config.toml
model = "contrastive audio-text model"
dataset = "strings of digits, spoken by a formant synthesiser in many voices"
train_examples = 39062
n_mels = 64
hop_length = 160
input = "log_mel"
spec_augment = false
win_length = 400
tokenizer = "word"
vocab_size = 14
loss = "softmax"
embed_dim = 256
encoder_arch = "crnn"
encoder_norm = "batchnorm"
encoder_activation = "silu"
encoder_depths = [1, 1, 1]
encoder_kernel_size = 5
encoder_stem = "single"
encoder_widths = [128, 192, 288]
encoder_rnn_width = 128
encoder_rnn = "gru"
encoder_bidirectional = true
encoder_rnn_residual = true
encoder_rnn_layers = 4
text_encoder_causal = false
text_encoder_width = 320
text_encoder_layers = 6
text_encoder_norm = "layernorm"
text_encoder_norm_position = "pre"
text_encoder_activation = "gelu"
text_encoder_mlp_ratio = 4
text_encoder_head_dim = 32
text_encoder_fused_qkv = false
text_encoder_bias = "none"
text_encoder_qk_norm = false
text_encoder_parallel_block = false
text_encoder_inner_norm = false
text_encoder_positions = "rope"
residual_init = "zero_last"
optimizer = "muon"
muon_scale = "original"
lr = 0.014
momentum = 0.95
nesterov = true
orthogonalizer = "newton_schulz_5"
adamw_lr_other_params = 0.0015
grad_clip = 5.0
cautious_weight_decay = true
steps = 1300
batch_size = 128
epochs = 4.3
lr_schedule = "wsd"
decay_fraction = 0.3
final_lr_fraction = 0
warmup_steps = 60
weight_decay = 0.0
adamw_weight_decay_other_params = 0.01
Rows from block 2 of the text encoder, named by matrix and row number. Rows with one number belong to one attention dimension. Each number is 128 + 24 x the weight over the matrix's rms, rounded and kept within 0 to 255. All counts start at 0. Numbers have three digits each.
# q: attention query (text_encoder.blocks.2.attn.q.weight, 320x320), inputs 216-269
# k: attention key (text_encoder.blocks.2.attn.k.weight, 320x320), inputs 216-269
q.72:148143166100129121129139096164122122129109120131105140141123146133101160139130136128157138129130116091108137107105135104148105140115088134123102119120132117180178
k.72:144126152099078087100156109151127129126175111130087148151139150125082127136132144162104131135142161130109120108120109083138091091148145153105132138134142130149131
q.73:106117154141157109112139095158104116110141078145117116159116112127139125143134134153146144131080123110087141157109148132139095097131100111125097130153114113138126
k.73:120164109108119178125177112163121156173158082124119134148143087135115112145112087121152182133131106112137124148107115123131131106082163162146150117133075150128115
q.74:153106123135110114131122123142110142126134119121137161126113139104107135124097114147118162131133116090091100109119150119102095111113113139103117139148103118130099
k.74:133128123095107140132140104121119126128143140143149123143136166110088106095115132130128153127142120114116133113118126127111129094145138154173138131121132129131140
q.75:107132145155133134129101121069094128083155155133133143085129094126114131107115174146105113133161100169156108180109087148112174136161142114115176141166116152079112
k.75:084098109137124172155137133100154106136135100111151108094120150153127113083077128095141112148173115124102151147140110155105223165127114150121164136118156149136106
q.76:130136107115148117138137118156150109108122119096139098136118102152121149155108108119140138177119148106136174142049130140106110118140138104148107133135116121123135
k.76:119143085090136142093105144138142138139161066125115104109173131146093112116118164153129130127103103073183140121105119143104103096113173129158113136155078118166112
q.77:122137103154120090118121130143139097120135133186112129114099108131162145128139173138138158107106118134084102168099155128114144139100166126136176147161110118125100
k.77:096138145109147182122184108144102086089167097110144087147156127105094128116128112132127182125141105111140124139090132135151101125130170140168147125117068134154136
q.78:154124172118094139140108121079111137170162144145163151130122143098109158119093136133111100115137148112125122129135108126116108128173121092136139159117110142141142
k.78:139097125115105113145139112131150108120138125142139143116135144130088102107101125117151128128141134134124142122098138097120115112136145137116123142119137110145122
q.79:123113140186094142120126132099120157115168158148148112123108155094102157138132154151106092135160099177125137148133123187102126111146140119124133108142126115077104
k.79:125100135170157124130132131152116104113098149085142082102093123125108104129123110103153137129172096149132133151184119141101163134109175128171138129148126131142144
q.80:088109172084112147114147151142150175138186100126168140094107131110115074192150087152053160070089156135030128172044176166159129148053123194128107074218149115223125
k.80:163186087139083162156140101079114065196128097153119141127194115151063182151173069174138139075136151099122144075131171065131130133104118226148144155144135126096162
q.81:121161086106196061082116153106099100045147141093096158173100040127167162088173142080149159143154099186142213136149136064127067133137151063152103144114076156145033
k.81:111177093123099079142214146126160089137147072151113196114086104127066153156162036201083123200132216060115128113076133072078216063131134136077144092151075159160136
q.82:164170145090154137044171174124141106126146097122106153178162109134170143176137169201164129089090156114109155133038148088126180126103129081103113124133166141176143
k.82:160145143099099070117177133140093102146118088133104165156120180195134135133172134184091189075129133094156111142128089115149116111163102116152150134148080125129120
q.83:139098118131126094120095123140094111116123099103148139154102155111127140114126094136135150103121118136117149160148124180163100116138116115152105141143153098134100
k.83:172119129138131120124137121142097120120146165122117142155122145149124159131141134112103156151121120149149101117098100086123134113124139142116144126102128129168132
q.84:124110133115122142171144145128157132136109146136134110104108133119095125164114106114120089121116104129124164132158128134092134098142124137145124143105134113125135
k.84:109114116118136106128144121146168147124138115122124120153158075143112113106106151139093120146167153114141153114125122115133137123128146173115150139120150082141136
q.85:127119155145125108125132109125105116121137119127136126148130138120153128127125135131158129089132119150095151155121145142134126111125104127143127149157150128118132
k.85:127124125108149152113088127109105149150164129123118131148152132155137109128122109137124162104105132133127136103137100123105143110137146154166131105153111150115146
q.86:126139157097091129109114145096110137143116121169152151127169150084133111117115131141153100099125113102118111143120151141131137164162084176141114128105112145125118
k.86:126113135126131101121114119140140118110099151115146150156099127136136094108133118123110125113121120146116126121126105105115134142138120149122145107103138137082137
q.87:111114129137117145131122155126113110128154143116117124141150136130120162118144152113137128121151133170159122146101108136130138146134099122129126096129153129121153
k.87:113113121127128142129090127108158134143145101091109150128132144162140124151152128128122109123124114116169082163145149128121146143120130101120095143125118171126130
q.88:133154113133163139162126121178093091085098134143091106143093126134145144109156112135103131158147107107122143118081119135094075135136070081117133128160077125112105
k.88:090140122143087125130154137146172092120158086111104125164143119121090139171107146152113147130153124128152096165114095108129125102133160149131105137146132125134162
q.89:105153129096128142160149138156153128112118121096136123117104122136108108144112112152119126172114159121144109109134150126111136121117160150119137127119104130117132
k.89:091119133110084137139107159090148106120126140144139116105138085138146137129141146115099125125113140123120153120119156130164088147139144135127137126114137130161157
q.90:151142073160150145152138117125119133144122161135131114151122093155124147121119115116121119154175124140140116130146114117078127128167083115078111104134130127117117
k.90:135142085144124135119126144119170120153099106128104131120110090125129160154112145096131095138139068106168115153141122136148112081108126109102087114142126107070133